Weights of a small segmentation model.
Model: 4.21M parameters, arch unet.
Training: soap at rate 0.0016, 18000 steps, batches of 384, held-out accuracy 100%.
Data: trained on analogue clock faces, 195000 training examples, 35.4 epochs.
Rows from block 10 of a small segmentation model, named by matrix and row number. Each number is 500 + 25 x the weight over its row's rms, rounded and kept within 0 to 999. All counts start at 0. Numbers have three digits each.
After each channel's rows are labels from the 100 images, of 14848, where the channel reaches its highest value: "lies over" is the class under the peak; "responds to" is what is common among them. Only what is clearly more common there than usual is listed. The data: analogue clock faces.
# conv: 3x3 conv (model.decb.1.0.conv.weight, 96x192x3x3, each kernel summed), inputs 128-191

conv.91:482539502510459494495472473496479516539533490511517488503538463536500530516460482488530513529476508507558506490484468490492459440545521468508498511485477486468464519476496489484484500493502508
lies over: face
responds to: hour 11

conv.61:504511474513482492465477507497505527526520478520428496501506510508547490485534512493478543497503504461503492527541489457511473528511517504481497499502494495481483494492470524514491461528501486
lies over: face
responds to: minute hand past 7; minutes: 35 to 39; minute hand past 8; minutes: 40 to 44

conv.43:522487476534489509552490462473523500511542494515508514466427497529543503516474494487550507500499445531558476492474517472499522530519555457479501473497532483487483507481522455476513480491500466
lies over: face
responds to: hour 12; minute hand past 5; minute hand past 6; minutes: 25 to 29

conv.9:491460496510471507522517471479487522456550466499461535541518476447472432528479480481440498481486517492515509513484506545529516495496513488465481446504543482524469491512515477558476496486582534
lies over: minute hand
responds to: minute hand past 8; minutes: 40 to 44

conv.52:494506503508468492507483516469462494492467506523505498499502494504496520506504513485497500467482497529480506522514491478505525479529493514526476524471507504487506496531470520509523470501508541
lies over: face
responds to: minute hand past 7; minutes: 35 to 39

conv.2:487491489500499519539515471502506478494477492465509523524499516510525498535505507510511530510503490454510459486502511534487524497455506479501498507465487483564512511505482528453497530466496520
lies over: minute hand
responds to: minute hand past 4; minutes: 20 to 24

conv.7:487524499535523547474468490498519478465500466469513521499488481492507507510475524505517495507501491495489482513508530504488511503511469478453449506513487475484540467514472502530497490455513508
lies over: minute hand
responds to: minute hand past 8; minutes: 40 to 44

conv.64:485453480547526547542496513490512515465528499493477523465491490490494504498478498490485481515498499514501466481502529509503516542460465539464528486500495465499526516527529505506534522506475483
lies over: minute hand
responds to: hour 3; minute hand past 6; minutes: 30 to 34; hour 9

conv.83:539490501525504515477530517508496526539510500483532440502551504493461468488495471529499475491537486477525508517494529502512504502508479504496524504486536500502508484504504515460518508513474521
lies over: hour hand
responds to: hour 3

conv.59:469469531539485542508555533490523504477504496518506541510487462492494524503502478507529533506525494460491510568496452494479501533488472527530461517463497482483489517461489523477511479491487503
lies over: face
responds to: minute hand past 12; minutes: 0 to 4

conv.87:461516470447499528498483514517530472492494487474484532505481466484538505525481468426504498478513453458560473493519509468499516518513499467506506505485512500467482521487463535478517485557482480
lies over: face
responds to: minute hand past 3; minutes: 15 to 19

conv.92:448509497477495527480479494482492503498517498529517496534490491503516507483503490465498488535481460528511486500528464490496514472485488529508500483520479495490522503479497477493482527487481537
lies over: face
responds to: minute hand past 9; minutes: 45 to 49

conv.31:491517458505508510477447486506515501486515489519497482504534545518479483488488477543515501521544481501466518488493491507517472461452538482495525478532492492508516424512500539486502502482462506
lies over: face
responds to: hour 3; minute hand past 11; minutes: 55 to 59; minute hand past 10

conv.22:519517497506485508528460468509472508498484495558494528468432512487486543509468476458532541508445480524520499523479495448493492478510485477506546512491491528465525489516514510475484458496569481
lies over: face
responds to: minute hand past 9; minutes: 45 to 49

conv.23:504436482502509570498489502518539517465557522484498504510509508506482475517510498535497496512491520512485508483500501510489495508455483480488450493457484482488496487515490536515485497467480489
lies over: minute hand
responds to: minute hand past 1; minutes: 5 to 9; hour 5

conv.47:481465544502438499518505476494519490481517492505536475503501463480487523495503528497517533516498503463522504502481481453513507512490491470502492519522457502481577477477517527469506536484523524
lies over: hour hand
responds to: hour 9

conv.46:508507480529483461461476501510468504477531493504490494522435520489479528516513444490499554538483498509525499525486504504488486510557503482470480515480498502503502490526526520494496496468489519
lies over: minute hand
responds to: minute hand past 1; minutes: 5 to 9; hour 10

conv.74:480519523518528478471470477483477493458506497517520505478468483477515463520531497523497478510556509531513482516485495491484481508493470488528485493471486522486506474534481475529527481461504468
lies over: minute hand; case
responds to: minute hand past 12; minutes: 0 to 4; minute hand past 6; minutes: 30 to 34

conv.71:531458476527514535467482498525473520500543454523504507546493499482492526482499485510477524544516498530496507494497466520534474489435516525463499510497474474456504495523491530535496462467497479
lies over: minute hand
responds to: minute hand past 5; minutes: 25 to 29; minute hand past 6; minutes: 30 to 34

conv.37:495548490504484502469451459498490528489502525495518482530524490514489510512484480489534472504516524536471492486534511502482491510521508505483506505542530483493514488493473439509501430506475546
lies over: minute hand
responds to: minute hand past 8; minutes: 40 to 44; hour 11